config.toml
win_length = 512
encoder_norm = "layernorm"
encoder_moe = "top_k"
encoder_moe_every = 1
decoder_inner_norm = false
batch_size = 64
Rows from block 3 of the audio encoder of a small encoder-decoder audio transcriber, named by matrix and row number. Rows with one number belong to one neuron. Each number is 50 + 10 x the weight over its row's rms, rounded and kept within 0 to 99. All counts start at 0.
Before each neuron's rows are labels from the 100 clips, of 14976, where the neuron reaches its highest value: "strongest on" is what is common among them. Only what is clearly more common there than usual is listed. The data: babble in 24 made-up languages, each with its own sounds, syllables and stress or tones, from a formant synthesiser. In brackets: how many of the 100.
# fc1: first MLP up (encoder.blocks.3.ff1.fc1.weight, 768x256), inputs 128-191
# fc2: first MLP down (encoder.blocks.3.ff1.fc2.weight, 256x768, transposed), outputs 128-191

strongest on: /ɛ/ (68); prosody: stress on first syllables (54); /ɔ̃/ (53); /o/ (29)
fc1.116:51 44 47 49 55 52 49 41 21 48 52 47 49 50 69 47 53 70 49 46 74 59 55 46 46 53 45 44 48 32 70 35 56 41 45 57 62 30 56 40 40 43 68 71 43 59 58 44 56 51 72 42 57 58 66 40 51 71 44 50 58 69 66 33
fc2.116:47 63 47 53 61 31 61 55 54 30 37 59 39 58 46 58 36 44 58 58 65 50 48 55 43 26 48 50 46 60 35 68 45 53 68 59 34 54 53 34 58 72 58 57 44 40 51 42 65 51 56 48 49 42 65 51 37 39 57 56 44 55 46 68

strongest on: prosody: stress on first syllables (93); /ɔ/ (70); /u/ (60); /oʊ/ (58)
fc1.347:50 57 59 50 60 68 36 61 62 52 63 49 43 37 47 29 56 54 51 44 48 59 47 53 50 50 64 55 47 44 47 55 59 34 17 47 61 42 53 44 36 56 59 39 44 52 60 52 67 62 55 58 52 52 45 41 60 52 39 60 41 65 35 51
fc2.347:27 51 46 69 72 65 50 44 52 40 58 47 57 72 35 55 55 42 37 44 71 32 32 70 41 43 62 43 54 57 41 50 44 36 59 50 59 80 57 49 49 29 66 26 58 56 41 62 60 53 44 42 52 32 54 55 40 34 53 52 54 58 34 57

strongest on: /y/ (91); /ç/ (64); /ɔɪ/ (63); prosody: tones (60)
fc1.746:50 42 65 66 37 49 56 57 61 59 48 65 43 49 68 36 57 55 65 57 52 54 67 28 39 48 66 44 42 52 37 65 52 47 42 37 56 49 67 58 55 44 34 43 57 45 57 54 33 43 58 46 60 71 55 48 55 47 56 48 55 51 49 60
fc2.746:52 56 53 57 50 36 45 46 48 52 69 55 49 40 52 56 49 51 46 62 65 54 42 49 57 67 54 46 56 54 72 45 56 39 47 40 44 50 64 46 51 56 68 75 54 41 43 59 46 56 46 52 65 55 51 38 48 53 56 42 28 53 56 44

strongest on: /u/ (100); prosody: stress on last syllables (53); /oʊ/ (51); /x/ (39)
fc1.290:43 37 54 42 50 57 56 41 29 48 41 64 32 34 37 45 56 45 42 67 47 41 44 35 42 47 36 49 63 58 63 43 38 47 52 62 62 42 42 54 66 52 59 43 63 56 40 39 60 57 66 39 55 60 63 51 44 61 71 57 76 44 65 61
fc2.290:69 51 47 59 75 46 37 33 50 46 58 53 51 40 45 55 46 45 39 45 50 59 45 48 54 39 58 62 54 39 59 48 52 35 38 56 56 65 57 58 41 43 56 40 44 55 44 55 54 53 55 53 24 69 52 55 58 41 56 45 44 25 60 63

strongest on: reverberation (67); /æ/ (63); thin (high-pass) (50); white noise (48)
fc1.327:45 37 47 44 71 41 43 43 42 41 38 48 51 45 40 51 61 44 51 42 35 55 25 50 35 60 36 38 47 38 39 49 51 48 41 49 70 65 48 46 17 48 42 67 41 45 42 60 38 68 45 48 47 52 42 52 60 40 62 44 45 58 33 65
fc2.327:61 34 36 43 39 50 45 61 62 49 52 30 48 59 45 43 66 61 34 46 39 35 39 30 37 44 28 57 43 51 37 54 40 52 42 76 56 46 79 50 40 51 57 50 67 52 49 43 39 64 29 38 54 46 44 41 36 42 49 61 60 56 44 42

strongest on: /u/ (77); voice: child-like voice (62); /t/ (57); /ɑ/ (49)
fc1.674:52 57 39 46 46 45 72 32 45 44 50 61 43 50 45 65 44 53 53 55 63 36 41 41 41 34 51 61 69 57 36 42 57 45 60 45 65 52 38 56 51 55 52 49 63 59 50 40 44 52 74 66 64 44 53 44 55 42 54 54 48 46 64 61
fc2.674:47 49 51 59 53 46 38 58 52 42 47 57 47 43 58 43 36 64 71 41 49 34 42 44 54 60 47 29 61 52 52 33 60 56 48 38 46 31 49 43 36 56 31 35 63 58 33 66 92 53 41 60 50 59 62 71 48 42 49 60 54 58 48 66

strongest on: /aʊ/ (92); prosody: stress on first syllables (74); /ɑ̃/ (59); /ts/ (56)
fc1.330:42 45 67 57 44 65 49 33 72 45 32 68 55 32 42 62 55 44 47 54 42 50 40 57 42 43 65 46 43 47 59 53 42 58 57 45 45 26 43 70 60 36 61 54 56 53 52 45 65 54 58 32 47 62 53 45 48 49 55 57 47 39 47 61
fc2.330:62 42 51 54 42 65 56 44 55 50 50 47 61 69 60 50 46 38 32 61 53 56 36 50 47 50 60 45 46 33 66 54 44 63 44 62 41 51 60 49 50 37 41 49 45 49 37 69 56 56 46 45 45 54 52 35 46 38 54 40 27 54 36 38

strongest on: prosody: stress on last syllables (63); /k˭/ (60); /k/ (53)
fc1.523:53 50 58 48 51 66 46 38 55 41 39 57 73 67 58 49 23 51 64 22 61 55 45 50 59 47 45 41 47 39 52 45 37 69 56 62 39 53 33 59 48 33 53 37 55 39 59 51 66 43 45 54 55 52 46 42 40 48 36 44 57 43 66 41
fc2.523:54 39 41 34 51 67 38 58 45 65 51 71 42 59 31 47 56 58 59 62 52 59 57 54 57 54 63 47 45 61 54 54 42 62 61 32 71 28 53 37 65 51 43 43 36 47 51 51 42 40 48 43 57 61 57 32 54 50 55 54 49 45 39 47

strongest on: reverberation (98); white noise (46); /d/ (44); /a/ (31)
fc1.695:43 48 50 66 69 58 57 43 57 43 48 44 59 53 50 53 49 49 53 41 58 50 47 31 36 57 55 43 68 52 49 47 65 49 51 51 41 65 36 56 49 38 50 37 57 46 62 55 38 40 37 40 45 43 25 49 63 40 43 52 53 44 59 51
fc2.695:55 48 55 46 45 53 35 71 39 59 47 61 51 54 46 69 50 38 61 48 53 48 52 39 46 55 58 49 47 78 71 60 45 60 61 65 36 46 54 47 63 43 48 38 47 52 54 55 65 48 63 35 43 59 50 39 57 50 53 49 28 45 62 72

strongest on: /aʊ/ (70); prosody: stress on first syllables (63); /ʌ/ (50); /ɑ̃/ (41)
fc1.446:57 56 57 49 60 48 44 41 52 37 39 62 43 49 53 47 53 40 43 49 39 46 54 56 39 46 49 50 67 44 57 48 64 39 35 32 59 54 37 49 35 34 65 61 43 50 28 63 48 38 51 43 45 54 59 56 71 45 43 37 40 50 58 49
fc2.446:41 62 42 48 46 58 40 39 55 54 51 37 46 40 59 64 59 46 45 59 62 52 52 66 57 51 44 49 50 52 30 42 44 48 46 55 61 59 70 58 62 58 33 83 40 47 42 49 52 33 49 50 58 59 56 45 49 43 50 61 45 63 48 50

strongest on: /ə/ (53); /ɛ̃/ (43)
fc1.497:49 43 53 64 54 47 52 54 60 34 44 53 33 35 56 47 38 50 75 60 58 69 42 54 55 40 54 78 51 45 53 46 47 50 46 61 34 36 37 45 39 61 65 48 52 53 54 47 45 45 21 71 53 44 62 51 55 45 44 48 40 52 49 80
fc2.497:36 52 49 42 52 41 46 42 55 46 54 46 45 30 46 59 51 58 47 49 46 47 55 57 58 44 58 61 60 51 51 50 53 51 50 55 50 59 53 62 56 47 57 22 68 58 56 56 41 43 67 46 40 54 54 61 39 51 43 58 44 61 49 52

strongest on: prosody: stress on first syllables (98); /ɔ/ (97); /u/ (70); /oʊ/ (65)
fc1.47:52 41 70 53 50 70 41 32 55 63 33 53 41 45 45 45 59 50 37 67 37 48 45 52 50 37 53 50 58 26 59 45 53 50 44 59 58 36 57 44 49 55 60 55 69 60 45 40 61 60 61 45 47 52 65 38 45 57 40 48 53 43 29 36
fc2.47:48 53 53 42 50 58 53 63 55 39 40 55 41 62 58 53 47 43 57 34 45 52 42 44 48 25 49 54 45 45 46 74 40 44 51 64 46 49 69 54 33 40 51 52 45 56 45 55 44 52 51 58 48 44 46 58 51 35 44 58 62 57 41 60

strongest on: /aʊ/ (95); /ɑ̃/ (54); prosody: stress on first syllables (54); /p/ (48)
fc1.158:50 56 57 54 15 45 51 55 44 50 29 54 62 52 60 56 52 51 50 65 46 47 43 64 41 50 48 49 62 61 52 63 60 52 61 52 71 22 33 56 44 48 55 47 55 53 63 52 40 40 49 53 66 24 49 48 28 61 44 40 39 28 47 43
fc2.158:61 64 50 57 33 42 42 43 59 37 37 53 63 31 59 47 43 53 59 52 49 50 46 62 56 37 55 42 43 66 41 58 50 62 45 36 55 29 33 62 47 43 41 59 54 41 47 51 34 49 71 40 65 40 60 49 54 51 53 55 61 47 35 41

strongest on: /ə/ (71); mains hum (32); /ø/ (28)
fc1.13:49 40 55 70 26 49 49 45 50 62 38 42 54 44 53 45 58 42 62 51 44 43 45 29 45 56 47 45 58 54 35 46 61 59 45 47 59 48 45 53 45 56 60 40 48 51 71 65 46 49 47 63 52 69 55 43 50 52 41 56 49 66 50 65
fc2.13:48 70 39 47 46 33 60 52 50 55 48 47 53 28 50 40 44 41 35 40 48 51 60 37 54 37 55 51 49 50 56 48 50 56 56 50 60 59 47 47 45 62 33 31 47 47 45 44 50 40 46 44 48 46 44 55 17 41 37 40 38 44 43 45

strongest on: prosody: stress on first syllables (89); /ɔ/ (51); /ŋ/ (49); clipping (41)
fc1.254:50 51 54 49 57 58 65 59 46 47 47 53 46 57 62 46 57 56 58 62 44 75 49 36 51 35 67 56 41 31 55 33 59 48 26 55 53 55 55 58 46 50 53 48 71 62 54 48 59 55 54 38 45 53 57 52 36 41 42 60 38 50 48 41
fc2.254:48 38 61 53 63 59 45 43 57 40 56 63 41 49 37 50 44 57 45 36 38 51 49 50 40 49 51 50 53 61 46 62 53 53 42 72 66 52 43 45 49 48 51 68 56 54 59 52 51 68 57 53 51 55 40 57 50 48 41 43 50 57 66 29

strongest on: /x/ (38)
fc1.537:57 47 65 48 65 59 57 33 72 40 43 60 50 41 48 54 38 42 54 61 53 52 42 55 48 39 60 50 59 39 64 43 65 44 48 46 44 57 56 69 59 50 58 67 49 52 50 64 46 37 27 38 41 45 63 44 46 41 40 51 54 39 53 64
fc2.537:56 52 47 55 56 44 56 73 35 58 63 35 48 51 44 49 32 58 42 24 50 50 61 47 46 44 46 36 54 51 64 52 70 52 50 43 50 50 51 54 37 47 59 61 54 51 51 35 58 48 41 47 46 51 66 45 42 32 40 31 48 43 55 53

strongest on: prosody: stress on last syllables (53); /ɨ/ (45); /ʎ/ (34); white noise (30)
fc1.733:54 29 41 39 32 56 59 53 62 53 35 39 53 40 67 54 42 42 67 42 56 40 48 41 42 49 46 51 58 58 53 52 29 46 59 48 50 49 59 51 44 48 61 29 57 23 42 37 47 38 55 56 60 47 49 52 51 53 42 46 60 47 56 65
fc2.733:51 38 51 37 59 53 66 62 45 30 54 54 61 61 52 46 53 40 48 56 55 61 48 50 42 58 57 60 42 53 47 38 49 53 46 42 49 65 53 47 54 56 49 41 55 52 49 45 57 53 67 71 65 65 67 40 28 61 50 44 50 65 46 50

strongest on: /u/ (66); reverberation (63); voice: child-like voice (53); /eɪ/ (42)
fc1.636:53 30 49 52 57 46 57 60 55 57 46 64 70 47 54 44 61 55 55 50 31 53 38 39 55 25 44 57 43 46 66 45 60 60 56 64 39 52 65 41 54 39 70 50 52 48 59 55 53 46 56 40 43 70 45 48 68 53 45 52 51 35 63 53
fc2.636:49 43 57 52 66 47 45 50 55 52 33 57 55 56 58 48 33 55 46 44 55 71 28 59 75 43 50 52 38 51 25 44 62 52 59 59 59 46 74 58 50 35 29 56 56 46 61 39 52 16 49 53 57 61 51 45 63 38 45 56 54 54 49 51

strongest on: /ɔ̃/ (55); /ɛ/ (47); /ʎ/ (45); /ɲ/ (42)
fc1.27:53 49 56 53 57 42 72 54 63 45 60 53 57 46 72 68 63 72 49 32 47 50 48 51 56 72 52 53 46 46 63 49 26 30 48 49 52 55 66 43 55 65 46 38 50 48 44 50 43 59 49 41 67 64 34 47 37 56 60 43 42 56 54 36
fc2.27:55 65 43 50 40 45 48 50 59 53 46 56 44 41 59 55 49 43 61 47 57 59 53 31 55 57 45 47 64 46 48 36 65 51 38 59 65 39 60 51 50 34 49 45 52 46 52 51 64 42 60 52 38 30 59 46 65 43 57 65 40 49 63 54

strongest on: prosody: stress on first syllables (83); /ɔ/ (49); /ŋ/ (44); /ɑ/ (42)
fc1.492:48 52 60 38 55 38 40 36 50 51 35 57 56 47 50 52 51 44 74 38 39 51 44 47 53 43 53 41 58 31 65 47 44 59 41 56 37 32 50 54 53 58 53 62 52 48 46 53 44 58 52 44 39 67 67 58 61 41 63 53 58 45 58 53
fc2.492:47 55 53 59 54 51 49 53 44 31 37 46 48 55 56 47 22 46 49 58 61 65 51 48 51 49 50 65 62 42 29 55 52 57 51 55 58 37 65 38 38 36 50 78 33 51 38 45 61 52 48 32 50 49 58 46 54 43 47 51 55 48 63 49

strongest on: /u/ (90); /ɑ/ (48); /ŋ/ (47); /eɪ/ (46)
fc1.647:42 44 51 61 32 57 55 65 40 61 57 49 49 47 52 59 46 50 50 64 29 70 48 39 50 52 61 60 43 62 59 60 47 61 42 49 58 54 50 47 49 50 55 47 69 51 52 56 54 57 72 45 61 51 45 55 51 52 48 40 53 50 53 71
fc2.647:61 52 53 47 56 55 43 50 51 44 45 44 53 49 56 46 39 41 33 39 53 45 48 56 51 53 53 49 60 47 52 44 44 60 43 62 38 47 50 49 43 51 51 54 60 39 70 60 49 52 49 57 40 58 54 63 56 55 52 59 37 55 68 75

strongest on: /aʊ/ (54)
fc1.703:50 47 44 47 38 49 44 55 46 30 15 50 40 53 63 53 60 51 37 34 37 59 54 52 45 50 53 42 52 57 49 44 30 52 39 37 40 47 58 62 47 28 58 34 49 41 51 67 51 60 39 32 64 49 61 46 37 49 62 32 41 54 55 52
fc2.703:55 44 45 36 44 54 39 41 29 58 76 37 53 58 49 58 58 35 40 53 49 37 44 40 56 44 50 45 40 61 52 48 48 58 37 63 44 39 56 55 49 58 46 64 35 57 45 48 53 56 36 64 59 46 36 51 47 51 48 57 62 53 45 52

strongest on: /ɛ/ (59); /ɔ̃/ (53); /ç/ (52)
fc1.675:39 39 52 40 63 59 74 47 55 52 39 38 41 41 66 58 37 60 55 53 55 40 55 68 46 50 53 43 54 49 37 41 49 48 44 44 52 40 44 35 67 52 52 44 39 68 63 53 36 61 61 44 50 55 57 58 45 54 57 42 59 45 51 54
fc2.675:62 48 42 70 44 62 50 38 52 53 27 47 62 49 51 52 56 49 69 53 40 43 52 51 55 37 57 46 55 51 23 59 51 45 55 51 34 52 55 52 43 44 48 42 51 56 64 39 27 58 56 42 60 37 33 58 61 61 41 53 28 45 43 51

strongest on: /ə/ (66); /ɛ̃/ (50); /æ/ (46); /dʒ/ (37)
fc1.745:33 56 47 73 77 46 43 49 57 37 53 55 65 40 41 55 39 43 64 38 42 60 35 44 38 56 59 54 48 16 47 54 53 52 38 55 43 44 61 49 51 54 39 57 58 57 35 60 44 54 54 49 42 57 50 58 32 48 39 45 57 53 59 47
fc2.745:53 68 49 64 71 35 45 49 48 41 50 34 33 45 59 22 54 44 53 39 34 53 47 41 54 59 53 47 48 63 43 45 53 53 60 47 44 51 43 51 47 51 39 37 61 41 60 48 34 42 52 57 53 62 55 59 28 53 68 59 49 57 57 65

strongest on: /y/ (42); mains hum (39); /f/ (36); /v/ (33)
fc1.28:42 58 45 43 52 75 38 52 57 59 41 51 55 44 66 52 52 45 56 44 32 64 75 43 45 38 61 68 63 43 68 47 44 44 58 51 49 26 62 47 53 57 44 52 55 58 50 34 71 52 54 26 41 42 33 65 52 51 51 63 52 57 64 54
fc2.28:53 46 37 54 54 57 56 51 61 38 57 36 44 52 31 55 48 62 43 41 48 51 45 63 43 54 51 47 48 55 50 44 52 47 42 75 43 64 40 49 38 35 53 54 48 51 44 42 55 45 54 50 59 33 65 72 42 60 60 44 44 27 50 37

strongest on: /x/ (91); prosody: stress on last syllables (54); /u/ (42); /k/ (42)
fc1.262:39 37 68 71 64 55 49 59 52 36 24 41 49 45 54 57 57 47 60 50 54 50 55 49 38 63 56 45 52 26 59 65 41 47 39 56 53 39 52 64 50 41 52 44 54 53 34 37 68 45 42 37 45 27 42 50 48 44 51 47 52 47 57 41
fc2.262:51 60 43 49 53 62 63 47 34 51 28 45 43 46 49 56 44 63 39 54 38 50 53 46 53 36 62 58 40 52 60 53 40 42 57 62 59 39 36 43 49 50 45 73 56 49 57 54 52 64 63 49 58 80 55 54 59 60 49 62 48 55 38 56

strongest on: reverberation (71); /ɝ/ (68); prosody: tones (66); /oʊ/ (39)
fc1.227:52 53 44 52 48 41 54 48 44 47 50 31 42 38 47 52 58 45 73 58 40 54 60 44 60 64 41 37 50 42 46 46 58 36 34 64 45 51 38 49 50 62 60 42 47 46 40 42 55 37 48 47 37 34 48 49 50 60 38 39 50 63 61 50
fc2.227:24 49 63 41 48 67 38 67 45 57 48 35 45 46 44 41 53 45 44 54 53 48 49 47 37 61 57 47 58 49 51 40 52 40 67 22 42 43 54 59 53 47 56 43 51 58 52 47 50 52 48 48 50 45 48 51 39 29 44 47 56 47 38 45

strongest on: /ɔ̃/ (45); /o/ (29); /aɪ/ (28)
fc1.295:45 53 57 38 55 39 58 45 34 45 33 37 44 35 43 40 60 33 51 43 45 58 44 53 49 53 45 67 59 47 70 62 52 58 34 51 35 48 51 57 46 64 64 42 44 59 52 54 48 58 42 37 46 34 56 45 39 61 49 34 44 45 54 57
fc2.295:54 58 68 52 56 55 46 42 70 54 45 43 46 59 46 56 54 61 35 48 51 48 48 56 37 42 55 46 46 47 73 61 48 46 39 56 50 42 52 50 63 40 53 68 28 70 41 48 73 56 58 42 40 50 63 47 76 50 60 54 53 55 43 39

strongest on: /y/ (59); /ç/ (59); /ɔɪ/ (41)
fc1.296:64 28 42 50 37 60 51 43 45 65 43 55 50 42 63 40 67 50 50 59 65 69 42 71 50 51 48 45 33 46 67 48 50 34 36 35 31 26 53 27 64 52 46 48 51 47 25 60 56 39 36 53 54 38 39 58 64 51 53 42 52 44 58 48
fc2.296:51 45 42 57 65 50 49 60 56 48 66 52 54 20 48 51 37 53 59 55 46 32 57 58 38 43 49 44 60 58 46 29 47 45 53 67 56 39 54 34 65 51 38 71 55 46 46 45 43 48 51 48 58 49 47 53 60 56 55 56 63 48 50 68

strongest on: /y/ (94); prosody: tones (83); /ç/ (78); /ɔɪ/ (77)
fc1.9:56 42 59 69 45 60 70 51 65 53 25 47 55 59 70 44 60 44 54 44 29 48 52 44 57 41 51 54 41 56 49 49 56 65 37 52 63 44 60 47 29 40 69 28 52 52 65 48 44 39 51 61 56 49 56 48 29 55 41 41 60 39 48 52
fc2.9:62 55 56 58 46 54 57 47 51 62 33 57 52 43 53 36 40 28 38 61 46 59 33 68 60 45 25 44 43 68 43 44 52 56 49 51 51 46 59 49 57 31 54 46 58 44 49 75 41 45 66 47 63 57 36 41 55 53 49 38 55 28 44 43

strongest on: /aʊ/ (91); prosody: stress on first syllables (67); /h/ (31); /n/ (26)
fc1.599:58 54 52 49 69 51 55 56 62 41 35 60 55 56 50 57 50 49 53 64 44 62 45 46 37 48 79 56 37 44 63 61 53 51 36 39 51 33 32 70 65 63 47 41 52 55 59 51 62 52 44 52 44 48 54 54 56 54 50 57 46 40 52 61
fc2.599:44 60 51 54 47 37 55 48 65 42 46 50 44 82 43 63 26 47 26 51 40 48 39 52 56 53 48 62 40 63 45 57 51 63 50 54 36 40 31 77 61 50 53 42 41 64 41 56 58 62 61 34 56 50 77 49 48 40 63 47 31 50 39 51

strongest on: /y/ (76); /ç/ (54); /ɔɪ/ (44)
fc1.469:44 59 52 61 52 63 57 27 31 40 37 65 26 51 55 53 57 64 57 52 37 50 54 62 53 32 53 46 64 45 47 43 47 44 50 63 60 54 47 65 50 28 52 54 62 31 38 47 57 56 55 40 36 68 53 55 48 57 51 76 78 42 45 38
fc2.469:44 47 40 42 42 54 52 37 37 60 55 37 42 43 55 60 43 55 46 66 51 41 58 38 47 43 50 59 62 62 66 63 34 40 39 45 45 64 41 52 49 42 53 75 47 45 52 55 44 37 57 49 40 47 57 69 55 48 51 38 60 28 52 39

strongest on: /ə/ (58); /ɛ̃/ (42); /ø/ (29)
fc1.272:44 51 64 52 66 53 37 24 55 22 39 57 48 39 34 42 56 44 62 55 44 68 19 56 53 52 64 50 63 40 47 57 74 65 42 54 57 65 56 34 43 67 44 50 39 54 45 46 54 59 57 57 39 41 65 27 67 42 37 59 48 44 63 64
fc2.272:62 70 43 56 59 45 51 46 60 41 56 45 42 50 31 60 35 42 41 53 60 39 63 60 51 47 62 54 42 63 41 49 48 53 45 52 53 58 40 41 68 51 70 41 37 60 54 55 47 53 61 55 38 62 59 32 61 57 59 51 48 48 58 50

strongest on: /ç/ (100); /ɔɪ/ (74); prosody: tones (68); /y/ (66)
fc1.478:40 53 38 55 56 65 51 37 51 38 51 55 60 38 51 58 48 64 31 57 54 48 54 49 48 39 60 60 50 44 47 63 44 42 42 53 59 56 51 48 47 56 56 47 46 40 44 66 59 49 62 42 64 34 64 47 43 60 52 54 55 45 52 35
fc2.478:36 50 53 63 36 59 34 58 50 54 54 48 53 52 55 54 46 56 60 58 54 44 64 49 47 60 76 51 51 47 52 45 39 56 41 42 56 52 37 54 50 62 50 43 74 51 63 58 69 49 57 41 45 69 65 57 59 51 43 34 49 62 49 40

strongest on: /u/ (55); /eɪ/ (31)
fc1.332:49 45 53 53 39 63 52 43 55 58 29 51 60 40 56 44 75 53 55 56 23 66 62 42 41 50 60 50 55 63 56 42 34 56 44 58 60 47 38 66 53 51 43 49 54 42 52 51 69 59 57 62 45 71 68 51 63 43 47 49 55 37 55 44
fc2.332:45 46 44 56 52 44 44 54 68 55 46 42 50 66 31 44 52 40 45 59 45 50 53 48 47 48 60 42 52 35 55 36 55 73 49 47 47 47 41 44 57 39 46 45 48 43 40 28 70 65 57 49 35 65 51 54 51 58 47 31 62 32 58 43

strongest on: /x/ (49); /ǃ/ (40); mains hum (32)
fc1.184:65 46 59 44 52 44 65 49 55 38 47 38 48 37 51 53 41 45 50 40 44 67 56 43 46 53 63 56 40 42 61 55 44 35 29 54 46 40 62 51 52 61 32 38 47 44 48 26 65 49 52 37 49 57 59 46 32 47 49 43 64 47 50 53
fc2.184:36 53 53 61 51 39 42 68 55 41 59 47 33 64 39 65 59 71 41 42 40 55 55 46 58 30 56 44 52 49 54 58 44 47 52 56 49 65 37 38 55 42 60 81 49 49 71 65 55 45 52 36 43 50 41 58 37 67 49 42 65 56 45 50

strongest on: /ɛ/ (68); /o/ (35)
fc1.133:69 32 54 45 62 39 60 49 39 33 48 50 49 43 35 50 46 47 64 36 52 66 63 45 51 55 40 41 76 41 50 52 39 52 32 56 33 57 50 55 45 73 52 58 51 59 47 49 57 52 57 54 49 35 57 45 50 58 61 44 52 45 65 59
fc2.133:58 44 51 59 57 42 50 45 74 46 33 39 56 48 40 69 42 45 55 53 53 44 46 41 43 55 38 49 41 53 47 54 45 43 63 62 51 61 48 42 47 57 61 55 50 41 68 60 39 53 63 48 56 64 56 58 44 45 51 51 53 67 57 54

strongest on: /ç/ (100); /ɔɪ/ (36); thin (high-pass) (28)
fc1.728:47 57 46 55 53 40 50 43 56 52 45 32 57 40 56 47 57 55 77 44 40 62 48 68 55 50 66 49 63 49 65 59 38 51 70 66 43 46 52 63 52 47 55 54 48 60 48 44 46 56 54 47 46 47 57 48 40 59 48 55 60 51 50 49
fc2.728:58 51 48 42 51 50 63 51 52 67 44 41 41 46 48 38 44 56 40 55 41 35 59 48 48 51 66 57 47 48 50 45 35 40 42 65 42 40 44 48 52 44 48 49 58 46 49 43 75 56 54 48 52 47 44 50 53 67 45 48 63 55 50 45

strongest on: prosody: stress on first syllables (81); /ɛ/ (67); /ɔ̃/ (67); /x/ (53)
fc1.145:34 39 53 36 66 43 63 53 59 46 48 43 38 43 48 36 47 52 54 45 57 60 54 47 38 35 62 47 70 49 45 62 51 42 38 56 39 44 38 55 41 65 60 49 38 41 45 47 51 57 53 53 40 44 54 44 54 45 70 54 50 53 68 53
fc2.145:52 47 46 54 72 49 39 52 48 27 63 45 51 42 49 63 65 66 41 32 58 44 69 41 50 38 64 33 53 69 54 54 55 53 51 62 51 47 45 80 55 40 44 39 51 56 62 59 39 42 61 37 35 49 50 62 47 56 66 58 47 83 54 65

strongest on: /ɛ/ (83); prosody: stress on first syllables (58); /d/ (39); /o/ (31)
fc1.44:66 52 52 41 44 40 51 57 60 43 41 72 56 62 46 66 46 70 71 38 29 58 36 56 62 64 34 43 57 51 41 47 52 50 43 52 36 58 55 35 37 57 43 41 49 64 55 63 60 49 44 35 52 52 55 56 44 37 60 57 56 68 45 60
fc2.44:63 55 48 54 62 39 44 38 47 49 42 45 67 21 58 69 53 49 44 54 48 43 69 46 54 41 53 46 55 51 61 61 50 49 64 59 50 71 49 44 40 39 46 80 57 54 63 44 44 36 39 42 60 56 59 52 36 52 52 80 49 40 62 49

strongest on: prosody: stress on last syllables (42); /x/ (36); /ɨ/ (33); /ʒ/ (32)
fc1.414:33 37 37 51 72 49 62 48 45 50 49 54 66 39 57 40 46 55 45 68 62 65 38 35 48 40 50 50 53 40 39 57 47 43 55 39 48 35 47 67 53 70 41 60 51 64 60 36 35 48 56 39 43 57 50 48 47 44 50 47 56 51 42 41
fc2.414:59 62 51 72 51 39 60 50 41 48 51 40 26 46 62 46 54 61 52 47 57 55 48 45 58 38 62 54 40 45 49 74 54 49 73 51 69 53 31 62 54 56 52 56 57 60 32 60 31 57 46 50 51 40 56 64 45 63 43 80 59 56 73 67

strongest on: /y/ (52); /ɨ/ (26)
fc1.682:60 69 31 58 44 67 63 40 44 52 58 59 58 48 63 35 51 62 55 54 56 39 47 52 38 42 47 40 36 38 41 37 51 51 44 44 53 45 56 57 54 51 61 31 60 77 43 41 60 53 50 71 42 36 58 46 58 48 48 46 63 55 40 52
fc2.682:42 61 42 38 44 45 52 44 59 42 37 41 40 41 70 43 58 55 30 54 49 37 48 57 43 47 52 54 59 51 51 62 64 48 75 37 53 48 52 39 42 49 44 67 40 51 57 57 17 53 55 57 57 54 50 48 58 43 57 51 39 70 48 29

strongest on: /u/ (100); prosody: stress on last syllables (69); /oʊ/ (51); /f/ (46)
fc1.317:31 29 49 54 47 54 68 33 46 30 42 46 53 41 43 36 52 60 47 40 39 40 46 21 52 49 64 62 56 59 45 51 40 58 38 71 50 43 40 55 38 49 57 16 62 55 51 51 56 40 52 51 47 46 36 51 34 56 49 52 35 51 55 57
fc2.317:58 53 34 49 44 54 32 54 48 49 66 65 53 65 50 54 63 69 54 37 45 50 45 50 68 57 30 41 56 44 50 38 43 52 57 39 43 55 56 29 36 61 34 44 59 53 56 70 43 36 55 53 33 59 53 57 57 55 54 50 55 66 39 44

strongest on: prosody: stress on first syllables (88); /ɔ/ (82); /oʊ/ (61); /u/ (61)
fc1.557:63 44 66 51 40 51 50 45 61 62 38 52 38 55 62 59 61 42 41 48 50 61 69 54 45 44 50 49 62 47 51 51 50 43 34 47 55 58 59 52 38 34 63 61 49 57 53 58 57 50 72 40 55 45 59 37 53 51 49 40 64 59 32 52
fc2.557:66 57 46 50 64 50 61 45 60 34 43 65 41 41 45 45 59 47 31 51 45 47 52 67 49 52 59 54 46 61 48 40 66 40 40 57 75 48 42 48 60 40 60 62 50 65 47 61 63 56 55 49 51 55 40 49 55 35 61 54 59 43 60 47

strongest on: /x/ (92)
fc1.418:48 22 43 56 58 57 63 52 56 49 47 60 49 38 62 60 55 49 53 46 51 48 54 37 49 40 64 34 57 39 37 51 73 49 49 57 42 25 52 67 56 40 53 44 55 54 53 43 55 41 57 31 37 49 35 38 45 45 44 56 56 43 38 60
fc2.418:56 46 55 46 49 54 56 45 39 68 53 45 59 58 60 67 49 58 40 43 41 57 55 50 49 56 55 53 55 62 49 61 59 61 34 53 51 47 35 59 48 45 61 69 65 41 55 43 62 56 51 36 49 53 53 41 42 21 49 39 50 37 55 58

strongest on: /x/ (53); /ɑ/ (40); /e/ (32); /ǃ/ (29)
fc1.335:58 46 52 49 59 60 36 74 66 55 21 52 40 43 51 46 68 44 46 53 47 71 58 44 53 49 48 57 32 47 56 52 59 49 27 66 55 50 72 62 53 59 52 60 43 49 59 54 54 46 44 53 45 55 41 45 34 51 44 56 61 42 52 59
fc2.335:34 36 42 42 59 43 49 55 54 33 51 50 48 66 54 54 62 51 43 48 39 39 61 53 40 62 58 60 51 62 42 49 49 62 36 46 61 60 34 48 35 67 50 62 41 31 47 42 62 42 63 45 48 56 60 50 71 48 27 50 27 43 48 35